config.toml
horizontal_flip = true
norm = "layernorm"
mlp_ratio = 2
pooling = "mean"
projector_hidden_layers = 1
residual_init = "none"
optimizer = "adamw"
steps = 8000
Rows from block 2, named by matrix and row number. Rows with one number belong to one attention dimension. Each number is 128 + 32 x the weight over its row's rms, rounded and kept within 0 to 255. All counts start at 0. Numbers have three digits each. After the name is the row's rms in percent of the matrix's.
# v: attention query, key and value (stacked) (model.blocks.2.attn.qkv.weight, 1152x384, the v third), inputs 308-383
# proj: attention output (model.blocks.2.attn.proj.weight, 384x384, transposed), outputs 308-383
v.200 096:160156128189163165165175164114086150074186157127133102146185130127115133169140129157120132151086125166148114150110080173079094224141087091191119153120164103118167159104141076145067158143110139128111145128130172103065096139086175
v.201 093:140112069136186092087141126145075149156105157150128180089097085142152090152141193114119083167071101158123082095152100108197123103133149163112149145087156130101088150096122071102181138123135126107155126110128149163160175067118135
v.202 103:096116094125160153085120107097125151137161124163121134036136137138106149101178132136095138122104135115130104150109075153185125107116149073123136125093181092152154081140108115115145140107147131116143090157193136112202137046117122
v.203 103:139133169195145134089113151128093142179071142094112096115093104111072170164144105163118163176169131137111132165097103152135144124134118088106108105078099098091096094138131145103079112146174122105139121104121143137159086112113132
v.204 099:135137212114092052097135162115148091086136122168127127096050153175099107143123109093136075109174149167081194096140100173101157153100121096118107101116169147183151167139158136104099140116158134173127056137159089125121132188133128
v.205 097:105128098092112102162103106095087152140106182163160125137101182151057176147123129174121154117160118083127162129147181146145097103110176113156129132159137122142144197175151167153098165115137127136110120149133088089155145127038167
v.206 103:101089140102168101116185073058180087166141101138150073192126156111145061130048048118131204127177202104163124096177165092113104142084123116118160126177148087071174160186137164127139195097127101173141115122107095094128112121111117
v.207 095:165116131111115165139119198119052103139119158177170093130107132078093130136164117188086163159141065107088118149133125136191123112129107150155149164084155115120131123119083104107134134123147114196153116146118127179192119114180145
v.208 098:072152114144095091150182145104151134117094126191161156114141169187181063089144113132126144087195140137143077090142163095144142090095099093108149061103193121115149133131080139149158122136120184125116139077147087111137117060128114
v.209 092:067132161111141104105153097069157095150154146182037140128073134099147102133140131131031050139110117154171108159164112160090104135143103123090165103052086129101156143083081089132155148107201145147106102107115078145106123147164107
v.210 096:117123112131142127133062082169108166134075144152148111153169154103130147113118102138095139185098157158081096205161150132145093130139121097160132132096155157179118100142131219110117121114160133077095098176140161157127099135101155
v.211 105:133130124134138110075132175122158135142073064110118092103171089098131094136125095142187078098057128084134118126111080149133124099161182151156133114151085196107194062123137146122146059140071111148091098131098137158108111142135124
v.212 098:142118121094119197148144145115192161112170135168136147066104116111189090142123094133133098201083112108160115102112136123121078142101106126115117066124186089034145103119174133152078077105117178111128145166119100108097131134111119
v.213 105:077108105107189165117171157129121148110151157197098100095110166138143077088085120138099120106122099187137128063141134135072076121077121146083120120129153122096120166071126110162128112092137186105167085163170081116183138124086102
v.214 110:134173167079141092162186170151122101174131158155087091122086090114144100160141111128051051129147176159127110085136161099143173123170146114095149081161103101097075160109061134141170102191171150115102160182081037100131126160084129
v.215 102:143148097174120119164104147202151078045132104121149114116130088092164125152111096091127141117107125117107125152146118098128073146172142134118118128200107172128032149235099086150050105146085181166164128130116171121120151149193178
v.216 106:125158127171087135099175075137110124160166190140152158153132074139122158095148138161189182160197146091072142114122142119110185124104137106103087172134207151195095159114130124127063160077136151091122116131173158129106126121131002
v.217 107:171075160114111110143123169149174109173095100159131122173140154116099176091132130104189118157098126098102072144117098171150168110199102105136141152146101134121127097135076172095156097149138109125097136141121104164123161160187102
v.218 094:119143136149077103151167070121191109193065140114129162153143179156085122104122133134182118094105124111142182186115091139103096159143139116175194092105147147136106115133130140150123126158145123115126144049095129154132108093085140
v.219 098:143066143128111164152157144173154149160131067093102105138181082090165092067119136100086092073081160193122113137059131132067086145135131064121129122157163181157119149159054149116150108156110183106152132090138116095135153151146128
v.220 102:172102136165132128137140154145124171104116077098115172121164143125094131163109071152091144120108096115103085116132068155100152164149127121162112146103106140103156057141131120147203179137140105134110141169064133125141146156145097
v.221 096:132060075143113138164193100147116124069134086155126133123081141090163162067103121126129143065120071111129115139108154157106147108181145126177194100121124178136158123135139150177176086198136121143126151148168132132107064075167153
v.222 098:126155122168190138089150151092147175136173169182139102106120194144139128123122141128111139182159166153095113162090113175050157129107099124088095099059173117065193121120112101083092150056112138091155059127159092107085156138077092
v.223 101:065112084108114120095068107135115128110106134076110125173159121175178141113129109170154068122108099172130129096198066136177158137126186145113145137171116170155079087075181084122104118147118089131131062143148180146100150171176131
v.224 099:129118084124053138158087094119124139118139196072130095117146134129129123099116191136164138113111135120164158101111130064105148145174122151166126186106142099166085127175142167125111164234144091097144138084171083067106127141133133
v.225 097:098111088143091182131065088089126127103126102124162203144062111130127072130195137111152159106081134162133168101092104153195166185088088083186065210111143113144087126133128156127170098111124107146125163126142137143098143115143113
v.226 095:183143118128111142129170073088165102094183137182100160143091105154126109158098097114111134091145144228103141097161126131093112139175138124140167152101101121081101086075150070132104136112139167109149131112149138113112129091067136
v.227 102:161069130072087153157093150092110158179120086072099065099108171120117155144154151127159150109124189128097111114181091097074159165111099126140102148109181090086099165135149171126088131133086107125146086137134134142147080154191102
v.228 098:139110129133112146167123150124141145128056093151130143038107084174103160128142133168138164150150131110136161086095180149101144173144135161089072226090115175145142042092095101128158131095175121133067055123124118118116122140170126
v.229 100:117127122076072116108153094147137139126178121152131178076097100111104179122144098077138133116073176175177160117091145111152095104147122151132161086159135132121133163147105104139127152161138132093071144173127091171112132114082096
v.230 097:153096157107125145098101155105106158136102098103154152130197171115132106160166217133113129183092138162119097127096150095121111142115133110123118124128128077086116155143129183097159132156144121146121172113129113117166137116128177
v.231 098:124130135170128089104122108131157082158096143123166016159178104095171108107128121160131131129155172134134183137141116084112142142086131133146109156067121135031097080136143144136148079104153081086137095144160099167076056100139100
v.232 101:149123112155142121115125126148130109120105131184138105036084072103199099156116133147123129142142177205151194142168104132120168100171144123174090085142097109138156071160203131155128098159120114121109007146133165092116094148158147
v.233 106:087075121140178145135095098148165149127126124119125153144172165159137118083126157178114070131084117164127109152054117138130105166113129127148152116154073148124177078081145129114122142126141119156131095139058088130112196146161164
v.234 099:188144129123163050096094125141109122182154093092064111120097100097123135129142105151119182114187139118074127131123092064068163124071139183116148066050151119109166083134138141106084146116162196102150111109187157132141133150147112
v.235 104:180162184082190155127154132111134149107131081121123145110131139172140124131155151098126139106151129119119168167114194097165086178167172172076139151118205094144166065086143097082119154087135172070180086127104128113113140119144149
v.236 100:148154038139102187169142144127122116142116145121139141195135121096103129079146190117159120086120124132126132158114138155130152143143156136145120098169090105145087220185119148138149128151103131107178222144091072051134122128140138
v.237 096:115130132150088101107122129098091120087170142153192133118138159128135103115136112158127152159144110153122172076127101173106176037122144092062144152169122134128179089070126095118126116149164105124093145112149115140135120115079158
v.238 092:141133129113077150122082110138103158133116158160106153180115157131131155154162117065138149091109159145139131121150144049160161148116091145154135143082135157099072120142130110104159160173137107109177188150079130078069150107070159
v.239 104:127129151053154081135117123077095133116113090138139071106206151125163179179112088147069106142198183058133132082134101169098158084094190154162122102134180079116144139140110146159119149181183116152132129157162187116122116115134073
v.240 091:117140183103130137152091131159109136157142162169127159190084110174094168164143127150063162106119148108140118129139189144112089119060105127142120191164151106082099150156133126099064144110108112159113118133111101121145102130089129
v.241 111:094135093171137150169112162118116146141125080043180122165187081087128107129149130104141157121161191152075127095178123125089143131122109149190070137128091113107091154192097171171128170139073140175138213077167123103101127153114118
v.242 104:120167159143130094063127179159128108167165173153149146149134140170140175124072092175131136185133115097088123115086119119143111129044162141148163111114135139113161124087156123179112100075098131104122177139164184082127134108145192
v.243 102:147123167144130100125153116096142108124162093153159080121141101119154101074110093113147136083153167148127161096136075128091143046113102138134147108150132108126018132170049164103160134160124075155084120134133129030075102149127120
v.244 100:107109175114177077091129107121068164108103143158168161153135162129165158168083124152129098133178091130090109135155152191127167113118150069162138131177138114074153123143142116131106112154093098085138138084131179132105111152154154
v.245 101:103164122081167171154081138165138158138102165127140123162193133101140177150117145150118140106124085175098112124119130121101128183120116073124111107181160136111143112079160106114186076120140142129086089155152067081070154132170110
v.246 096:161147125096180193119117115121116161127221149147120122155141180118108170147141088075131153088153102132081077129157139137129121124149124096095161066162112081098115195134089140114104136174092126179185098133098094091119125107104194
v.247 109:137114147138129176171137136120117133127084076075094172169116111148085106097140171109114107093127076101155114194081127112146117182126063082109172159121114185177120161185094093096111097166099147179126146170124156126133113107118101
v.248 101:177165071098132145145116101201106217115077161165159116060136145131172141139147212102204111145081070158120127056128138142145137100167116134109180124163064189151123143126104136080101100146078095140059110044105095128132141128114116
v.249 104:134175140089160107105137190133098116127190221146162158118032123150166151164118073130104113079191136187156196048174160112135155118178150109156116125120105106169150079110132082112146098116164129138144158129155139145171119088110184
v.250 103:123134165102160128053083127048178174125129129090143145126121123151111149107158055135119160082145177062146139102165108107109187112187079197131134140115181079105143127154065102125088140160141168131157133155190099189125121094121119
v.251 101:178139093078134104130142092123124118127118152137093132157063146165101116181119122154135152193129152138136147095101108124120127160078099102081113110130164165141120093100103133134103082089115135120105152109062104188188115142086112
v.252 106:075128157124183147195159153143194158133090119232091160056145125085108126102124181085183157110095135158091141145157122098131064156120057156106148091090116151086170111123136207099123119136112140133116125073076102061117095124134103
v.253 105:068115190090093129111119170098176112111113178109134106088148111153069209126080148143076128104103154043098135144119104095091159141079120109115111118099128099132146135142100090156098165115161053116126129151121145149180111129160130
v.254 101:167146097119098106182102106137215114153078109130154171131058156142140097119068178153122153114092156128134123170146123122138094160095120130158151110105158100116141131165149136073184187177136168137158102157152128082147133146161154
v.255 099:159120127170082188213060110135116149130086085115093174128199108079108130119138166081182124110147117141162096130120134117159067193133152129110122154100145116149117104171133166078172118131145140109185132141113088105158095151154162
v.256 106:119124134125108066131090119147111084115115188143069110111139108107141051175055150126147109101152161106119094088149115184171116105157146156137139117173086164119129094132116173128115124129137074148144076103174102123109128174133078
v.257 097:168151070115105138147135168159135145097171149150173144165086158155067119088122093102118122100118083111115128097206082101129169105123091201109151158127112181169157142124178093046168130163139157122115144158099076158122057171073172
v.258 102:120165151161097146147133096114119189116122100107190182103081112084151092123137182112185101068167142183157106157134101118139069136126131108168082108136055138175153118094132180121112149084121117074069141072112125141132137148149122
v.259 094:080119137076183140172088156133186127150107137117130120116162132103191129131121145129181101098152108142136093090126138157139146161145139157144090088196127106080094138115123193123122104187128103146113084138118145151132156163128110
v.260 098:136154134195174127038157103143108107213105177118116169126109098081104152091115161155126078121162154152129129141132117139105120151130161121118188127111180100044118108107160145143134122086092127132129130111137153113080187145136186
v.261 099:160107129143138131094104125138093126148206113132093108151173121159131111112122089114114111178114128118106130117132150140076156089111144126122162112060165163152088091131125125111122106123121108117165083188134133116138170093094134
v.262 104:116118120118126075149156151192173151156048114120147114089135125091112158139026185088137154183142156153113120133137157113150083150150123162132109102108096094125101139107176103217148106125108078105098158091123120126166183132154176
v.263 092:148186135070104101172111159146119097151157111154125162139119088150045129160167129110117112086168100096177082193108162094158120146181089130183113153114110127172229124146137120122139148117085148172125157120126136120134090103196125
v.264 098:161122121153095097142156048148179136144077117149125134102134131087100179075166089134178105126160118142183115124088112131117071121112137134153160154072119162162147066138170135138114117102119079138099146056125117121149150245119116
v.265 090:125135125160118126117134103109095140074179140152164157169101163138174133107106123130113168148172164167165153143119141159097143066158164136124099111097081137123080117158186053255158162097143123158122171090125073123153103196121176
v.266 100:157134141091148147178175174151129104150146120124148142122100189166140131122118158135183153131177126089122140103079150136174120093166115115174117108123133182110097151157123060074122155107101120120085141151128110150155104146098150
v.267 098:102166144076165140135117196122150145098135123110173130122126141166174148189040175166181109111122132113140159095076149110130089139158075124180144136121066158079131136119107149086101087160147084140098137171135107108140080118189134
v.268 094:062111170121125104046154136116249153173138093139115142130142146052102115134105154189174161159122117151153130128119102155083105186099133130131146155148036123148145122136133100155082098128119133159088113131140139077111148165132183
v.269 100:167148183082049111138126107145114114109083113152205125127144135131116116141206118127192205097144070122158094152081141115123133067107086161107075111094152117131179127132143084096135106119144171184137124157123112138128076120051102
v.270 092:128142095174116143143090180131164092206140091092127074112171114167168135135044116092117113086124104130137140108118155198179090131155179080139100132165181147153115135118091142094110076152150143057171104153131115111135119082168147
v.271 101:159177121174185156118128130093146107157125098192130152129123109166145085056121143191147121146162124113155101143088086160106170149077174132127153146130175124138129153122187152097108096151103072162166096133116181074155174143130138
v.272 101:113099130130115133183133138083149143112127134128100118087112130091188101110165141186078055073147080182130124108092093112167131131107143055169147075182100170152185112153085173107127126122135128159112116099105125160123175137211124
v.273 096:095162105149117151152131059124086122115189073130106103130057123170133145082127116067079194118088103112216113166139176077112114149102136101121114145100161130215164128101144148176085126102095083107113115105171072114145077086081145
v.274 094:139107140168073115167082151166039143107067091097117158154121147079132120133135095149129126108108120127150133110077138168117086063112119147105149096069149166169149115127141104188087056082088175123127116087071120091138133131162153
v.275 096:090063142135135096125116132132115172177142118146115102103201133089069123134212164154140189110137135106124103143162142124083133172126152107116132096100040095130188093126173144115193102110193130126136166094154148132168080175096098
v.276 097:130125121146121174139149115112126106104181095098147068095162135076195142139045116121083072073049120150077150081124150079154180126101112092106072171226097191086129114172141148131077135174114106126146068129112112097108126151126149
v.277 105:109138130104108101135137115168117082150134119094119043141120212145112093101154096142152156160118165143157084112082078144147068156098200125112131079118119122089097130050161094125129141163124182162145125109102139172117170164103121
v.278 096:084113172136153132120161199141183132157084107109088102112171115111140190188061125153143105154132076115048112163167125085141056116133095109201141085165133135080146167071150171155083124143132045117116103153190127169122159080152131
v.279 096:125171176119159092092167071100121158129103154120143114125130119092117130138072149165158148120160133129135123120127106128144165147129139163108083070178119091132168108133173171152108146145118099131106066118098133121107085151131144
v.280 103:121113198093114077124133114137122107119106196100152147103114166118140106168138166146142119086087086130093101163101136130137135132202121122113139088145024130081094074143159137180084113149116121163064106086056121110183112172159123
v.281 088:125130158179122078171114118140059151079168175160103108131162094137141125120201101162091140162122103099128108175086113107061198152097098140144116153113099096023105099168125124076096175084113147152155149169080118137130104073108113
v.282 104:168164081124073163094149099195113128137122122139142139118083121151066109162186062121096163168155146114132128137107114082149137138112085088101145154140152119182091131098108085208111180143148139098149106098132164109163149130083081
v.283 100:162183100140104205172113127161091157144083164155083104145141133121149139179123129113106122117090147102132149122119135140129153144187129108161108177117145155098170138134171180119148157152120133105171084159153186078062127136114127
proj.200 100:105103133197091068065123151120172115148164142051112147121154145097160163083118164103104142131178146094126140103102132102196178143118052060075109158182127104130063126126134137141123094109138130129138159148133161145153202146157157
proj.201 098:069177128142131128195193159089076088145137113113102062098092126091095133195114165166157115096111072118113115115081142106100082099165098172122137158115137170125159163151114140087119129135175091119098108131096155129155067084149166
proj.202 100:115092123120207121149169153149150120108094111113112097177171148140090088146115171135188144107095107094141110101141133152129180119125169100206105105171134159080062136109103126124072144115144084049109136056095128152134132048143145
proj.203 096:089180165091152116169083125142209119069100127097124170144127135127174135153162158153184173155123123146186153068143132074126116041155110141038105166122210203134100139140149141081132111106146186124158155122148129101125089150136141
proj.204 095:140130125116099196095104148143046080115113158134107165138112101157172105109104100114131072150189144164135214123110178131145131097158120195156137117156128126140118113163138075114126124121089070161161106153081153156169135163063105
proj.205 097:192124148091149105161117112127211120108103155163166158155094147105129122052157092134052125132172108137155129125201065123161199091085146175038090136154113077120173099116128143155151174120149153131184160136111062191171101113146132
proj.206 100:077101132097151155195065094152082120072075102138142110145102162133093182177129138083087071121142094127136160131170142087126119161115187151180163138149092110119180112106100160159124164139120111099168165131158134100121171114066111
proj.207 098:139114120144100092092101161109143133145111102094101062123133121141145143155147095077060122128112119054135097138132091123132163130191077070077169158096166089125160206059130147157092113147129139004156175114147106195148076068107087
proj.208 100:193108080136157149110109147179093104086136129119071115119117074097097169153167124141155088139080093122120139108162105150135123175192144116184108143152121069123188170127091153072128122148116094139098186133158137178151165144071081
proj.209 094:112134091149156173185095122140140086094134076142089113117154179123136156084109118118132132156084170084080155116128170064132088151124194197173081143098117138140101115092135143118114199168072152153123076100105088172176125078102103
proj.210 096:138119140102153140079135155093209118111124136112118122131130120150143074142122106102065105104150108126166080161111121089101173122127124157117070138123168160102083130123124100116119119122102134119171147133170199069157139104180141
proj.211 104:110097118171117151169154142131147143170162167162162149123102146071102158156078211223148177138170150158085149117096173092111113091096076126142150097138115105139124141113141140199173109073179102105084161111093106085119134128136127
proj.212 102:158104122207123145067097150133130104126128119085137146161146112179137154114168063145148172150082160119080118143193103152142126136132098135143136114112119102102110086078038110127113159123129129195077105115162110130133117109150133
proj.213 105:125102158205174105140068172173163117116139138143109160138137111117126139124141141145161172150054120098088091121120127146183148113157140113178120134150127117145088110116132135155100198147052140083150163143095089171150132048137136
proj.214 114:142139120069120124168095130090125167079142113170096200091131116128100184145083101167167135109123106162128161175097158036116113148110107132128151109085133123155116136154151202077181168138052151129096144150134153133164086129134118
proj.215 091:149135169089130110058131075100079123129113165134109099083045114094151171140167132102061109129169115103115127123063119135128134094105076147115134148085120133142122115143144204106123127134161129121146106127128129074086136191107141
proj.216 108:095119177092160148103136102103159130101057102135148107053156132074139130146159183088159110092089100122172111104161142112134126073174183177110096133128157189096080127081199106072176140193065192134140129173102153105142152157145107
proj.217 106:182190126089101096149093065081157158050096160133180168101070112148162119133120148130129156163186067088168128151149142128149139100052150135101115137123121151135112102152147105114114134169145121129135112146142131133139104111116076
proj.218 090:179161122110136151170101079089139136216127119146151131107114097115154105132174140100057082099142101137201106123119124138105149127155123121087075114153068120129114099156181108101088159098134144112087094151064137111105171083129137
proj.219 096:086144126104123141097155129106092121088122148140124098094044180167102127124146168139174118158197110130089118107138105161131139106146093156129143083118128124170107070155164111113125127118105084159079122115127192112148084082073111
proj.220 097:098124110143093141117128192123115116127149192093151124130114159167122144171115125145151170127138139134083109142110140138137235172086133106094177127156165077117090134175134130133136075118202204087133121137130168120091137124153130
proj.221 107:075141113191121158106167150125084125110138110145116068152124179133108121109097073126083108159108123152082107168200104132155190135085132059083113163183133130166120149140126169145109175170129092143137129104102096117175147114125148
proj.222 096:101018117117100113136114110093168127131129097135085142177145140079107097069134172085158158147100107138128144116175129101159073069162102114131168163121148148082084140065153145174062137141150148175137151156121136164177121109107195
proj.223 096:174135109134085163137141151158158121114108092197151112099102136071082118140144129153175079144109175114121065136115103184149084166092174118146106151139100079133134082136121173155133158125082124132159123122140108075155168089089162
proj.224 094:205147075129142076114070160194143128085185071162186189126157175151191105110104122173148117151161136132090118120137124154143126172127098136111115099094149174123104138086122126098101107119126156154153122149160102138126111103172162
proj.225 096:047151141101136099144206153096162110149080159162177147183089178161168173080087140172138165155135097126071234136146092149104141072117119128141155122129160174172175176115158128130114126145138121121157119128159139107103113074078126
proj.226 093:097135133112169148109137077137143165101126153146163110104148135072141130059121145095101083111134103118105089113070092111068123123107107090095178110131115118138156117155182109071171151156067163094140048173129135092087116166097176
proj.227 108:158095092113120052150162131129169033119131119128090180140177115139090173137100090112161125176099139124115190157130137157104079191103143148183140152149121123148149161087088128185106106123106114193085187130190069147124107108134107
proj.228 097:156111174142177123148114172128181179110140172128064101149070161071106135122146093147186131125111100111161157139185167085185143119112141145170114178181116096095120103171105096101134157112107156104124145161170081144170136090166149
proj.229 101:076091110153114089055084165130135138145117102127155082139119125157152136071083134118115087075139147080078145102121084122118112143140132157118139141106101101159136033150092125182071087123097101135144141141155145150158128142106203
proj.230 099:163073111082111078150134092151140125088076128152135142081096114160151164090113097098144135149105102131140202133095100171102161133177062190088099149106180105138121131110075082156089149145174117162103181103147131134156153118110087
proj.231 098:122149085102089078137090144154136142097155099176131143169169129122121158127115114155134138106089113123115090103144145116187209137134097096117173145133174110094108139136101126102038136103114114138106113098134130112154145125120144
proj.232 103:142133201128090113171138107152142116136111154169177136128154139104090116143194132150197108154152161129137136088093100135156118072084135155157169112138147133182076140132087127183203172073119168159118156146157182124158142128120156
proj.233 105:076138119142076142087135183150168137145159182138119058134140142154139188163154161132091082097130090129209140143158140155123135111105077111118178104174167121126086154182152164105090089154135128083163126144077110086103096134139093
proj.234 101:123146111164139181122204118115162171169140122121119166160133129095118174147158117063119078163114163151129093150133089174145142159128104135163136119141134115206103114162114157174147130153113089095145144143120126140139140170152122
proj.235 101:152078153132168115155132177125092132219040149043137113133071127158147147084082133149129115121138138131132167104136132158160131101170152131118094155157096185116091164136095153152083071170142089166057151142127103152150162100154163
proj.236 097:125086140103053048141112116131145151111187118078157070110104078130171103097084100159084118110134145110105145143168110120132088166159136123128118120129136139184127156094122117078073157117180148108114104108152092160055092121097128
proj.237 097:145150173118122141144153113120098141149075169189143156124120128131122142113197184157142121128154150135157127179159132083150106149128121153164124101109171093092104092113174144119163115153059163156132076230124141105120093175084119
proj.238 093:120106135180156091139167157165109101108118131113166126130130138131156167089085163062193124160146168139088189105134090137119106099138195133125106139129154173141194161093158090139116079096139100070170125079180115118096144153178124
proj.239 101:171084089174178099081136157106103078146129117115141180137085128178134070075157154117127152118105157131141115152172163114124176149104127174134057144116119154097147095069141163149091148144135172161066160119130101122139113131129133
proj.240 090:166160123066135124117198105106143118098120106094129126084113133155171148100091126133146158166059140151091139087108124151118117170114110136123063079121109120183158168141107137091155179157065109082131130156122089154129180132166170
proj.241 111:181091134107060096086105179153177123105149112159127167108157114152182215099115086167172181139057140188111148164179098095115131146108110149128191119114163132157139148092092093089122141110137102053093164187144108151168147073145101
proj.242 106:160121125087204177131113105140143120122108127098152150139083085168165134132137184130102151152110089066129148095201120073108064126162150097139119124101160192156141139172185129145112158172106172171134144110114141124125187157138060
proj.243 100:177092121133146166092085122180117104030137136130112103189178128150181117134147111136146156145089156123134132092106149049112125122101144126129121135101141141108099125140104155079159121098161185144073145151140155176153143155150162
proj.244 101:100201112064083128148106081112118105123103145154123098166126142118115178145087130180099133148113137115119141221118090092177101157132155129122108127119164143159074097199168164086148121131106152138140106158171087113105157173151099
proj.245 093:174151128088114104191124120085102162160142130178112162069079133157120135153152119152142129100132114127129133081122096207140102126074177155141150129102130106115156143143133091104112105133112125139173082088106118161095132071108101
proj.246 092:131216119066139095142120060151143097110104102106115126135076122115125117101107154157122131145172173108126135149155094169112095154108134145112129103068067094145126146161088127132145088158136160149142116138133116134135158075103129
proj.247 109:088126156146089124165150137160146175134148125091131112121087098175095178134088121169124092108154109193112161184145155142099158124163147125109131113095086164128161168115096110118148164134104110068173132134119132106099114123108139
proj.248 098:157103084087143079092114166053107170127131140147158106158169135081121156140120133186138100141137191089143088132079099121096149166126112118181159142131047142157148171154153101125165129065137145094162099132089182114111122101126150
proj.249 106:160157141105108115064027130109117180097089162195183110061167148063147084063126146143106083128165159105103103111109104097115122135126146114156165065093150120099183110135211121139162100136108156115162114211126172129134198136077155
proj.250 102:132121117137188133123142156123084055169096108094133095084091159105070165092143124136106093129077180151142130127112126134099099133111112086117107097116119057119122135166100165080130092098097126152146112133092142117076180158163145
proj.251 103:063135137201142164123117154095050106137107136154029099161191131122152120150144104128136139109147182159114098156088117188119199144133113112186170109159155084126125149119113114107121107116130131079137085132139134151133104156159094
proj.252 102:098162071107133117129147150157162090166151124091158056109180119172118114213117152152112130107096091094184173078093113187054185097113120083119105146122165179107109119116158057159135095142137119117151077094109175136129137130124113
proj.253 099:154108143180166169120122105109119140159149083099077101149102091108147137126165159118098138099095108169150109134110132107137134121144084138077120134154114116092112135131171127072112134193147199075098136168085088066152162129121198
proj.254 101:125125093193171089193142082213197184171156121059179113138105140152174142116124113102096098134129021115124134123080108155160122132137137143107128091145175139103088155113075087112056135120167153159127125129112106136136151108135199
proj.255 103:133087068112082125113125137112202118140127113097125087112075132167179124172103193086113119140131090060080214144099156117157135079148150167173044139123153176172129137075121095218120131100145128118141197125138102128128086035112155
proj.256 115:163136116094132160116132136161097141117159091125119123168200117150133106149195134147121158158075147124181087174172114142117146172081179113096120127187171152125092114121144149064134171067141157173144139094070158116102184158148131
proj.257 097:086121133139160127151146124086103135135195074088110084177155136170098183058164125162095171100172123168125108183131178125117158159117135111154112157092140086071093161136079146075089133146111110113155101099167122174132170122190143
proj.258 097:117158140148112151161160126179077125134067159082132143164140125177104119168159161110156154118123133104120194096115165122138152105117160112153182112192137175099074056157123140171125074111086163097172115044096139118151069127048097
proj.259 088:082139126143096057095148181158069137091114143157115113160099133112127108105136106158050165120138157143188130137086102155153181179056115068137181201186205130056135113188169108102153145119074161128096160079172159129081112096154087
proj.260 095:150130088163121126130101154107139126104145123209108163125167083100152110152117121187099147154126139141105140156172103108116071117135168121169135159124160185197200176105165098131146142165079124173076061082156112124153069148116064
proj.261 100:131123137103137100168176127142129122064166125114168132101049139133088152132129106155078149110138099148138157129134119107160104162137170124168139122073092097114217156093118105125092129119120131090169101100036106141156110186192138
proj.262 105:188105118103101109105117143116121166168145148151128159126178125145104160136152158118109153155147087126203118157166129154139146125099085111184113173156176105103137099178135163095142114099136123102124114138106129090092124126138126
proj.263 092:076111087173117096146112084092116155175151099091124119167155157083096154086130181152170108107083151084103156135162135084057112203130143148118090105118118182129102117138091103115084132105109137161127138118078144120129113151017170
proj.264 097:169085133129116103216087147116148113188095162154108161121168131137112129070074128163110136150162135132134184155148169073183100173134120131100170136165082127104144106141117154150180160178146126126123109137105092124113078180103083
proj.265 091:176147150129132135103146093137140135099111170095130122119114153201115166113128162065152186127132112080065133087130100123135110137136090101068179121201108056181086129114099156081212118113165151151133107103036176161117143116158147
proj.266 097:088162119152099152084133120140153123109130067089086186129104138124074145103116100110126184063162078125105104159175129149139144171132156112148125160181122095082207076079100147129159100106145081014217125120114092163122142094110178
proj.267 098:150136120105084150112149122122106150109116086087137057116159093151104134140188125078122148096101169122159115103095122123149172125126126120106117151086125144123134148184135148132185072105168187087129164114119141102068074104087083
proj.268 098:149129148146095121162140100110082160093100195189131132157129128160128086107144186109135115123147118120150120094087127117182176116060045098128142137150147175109094133207135076060137155150187162140119124122123113107107113092095096
proj.269 105:111117131185169183164135121063110106169107128077106079154112143114152171068102147106114075162163154081100144164129138173131104142157148133140099210119116134112190125064094125183102132129113111046107116140142118146111162116098166
proj.270 090:123082134139153168095200100161112086137150131065096131150122117081097125147154172109112140122161094119108111171116097066095190128111127134176172071137097104083147115123128190115105077111152095127110145065152155076113132163128087
proj.271 101:112176152117112142138139112115096171101158161110109142043062131137149159141173069143086117146164195121118057108176121152121170131129168156105172080105066130121237119156124107108134162123092098101093100108146131102191137163107167
proj.272 103:103109149162158129169104149151118162117103137092129140159158148123155101078223153058108101184124103098179109151154079129104141102082164175117097112188118186121105117148123076105134109104135150119135107119123144145151108105107105
proj.273 088:106135111154157136134140146115145112168121128161108149168132178152140128073057117186118148145088129185030138097071153117133090204118148136098107141148123084076100104111081175108094128145154125178089107092091117163168152078134085
proj.274 092:147134066135202140221107178102157083098116117092188131152077130117151124088036154103108171170094094200128108154177152071187138160095152136136117168171114117136153161139123149126166163195151124145100115098110099110138186162155153
proj.275 095:153153084164132119198072169164152096099109128080134161104131140167188069109107135111104101123128100141127170055134159100117077058137082136143110126136152171113105077090089162093126200144139148098093136093151147109148101112095085
proj.276 092:120160196079155054139127107128120159115169091080147091111145107151135093119166116107130153122161154084166119168121130141157157095099093136173181164146102146099079113100120173121119110145113136172076166075101166107144105171105119
proj.277 102:084174109105180108133115112144129141138087157186093162067091126118086124111113122158086085119131090101127133166163197167100148172160061122120096106074094137127144115161129149114101149119116113139142117085117107148152094148147137
proj.278 099:137148132107110111118110101132180178133108090085138107129182109128102115114179152100125129053062059125181094135138113123160149122153126172096100152095145188109164120117083092086111104085134114134127128094120176147087131117139145
proj.279 092:164125131166133117110127091041082093150152116094112120175125084120100130189178096142152106108137091111117102144136113146133111139144142090183090118153118132170116161129087140117090156151105134132070133086128128101093130118152131
proj.280 105:157130128071079141141102097130126089089150136150101131130165152158100081064130139083126129077107118074180123162168168100116134151112121192138115095140115178114074110095096111082123152084103136113116144096164154120098111126082130
proj.281 096:149125127097110078088179114111129135118141149162151122144125150070152112136142142162115134141108135105096160112055137189092117137143153091141154155127155099128092203137125094157124133139123094114119119137183036171118085068129109
proj.282 107:151168130148140143175139119134127151157068131108108188071088125131141112153038181149152117197146152114093109139122108168185086134111080098101128100100103064121214134167152127128113097138105102111121092200123105121130154159164139
proj.283 101:105140163093167077145139070124139138120166092141118064137122130131144106111104125176162133060117080119157076138123113181109130134142126120142095198090142125142124158094120140099087115112162105082154048136208137127154138147184159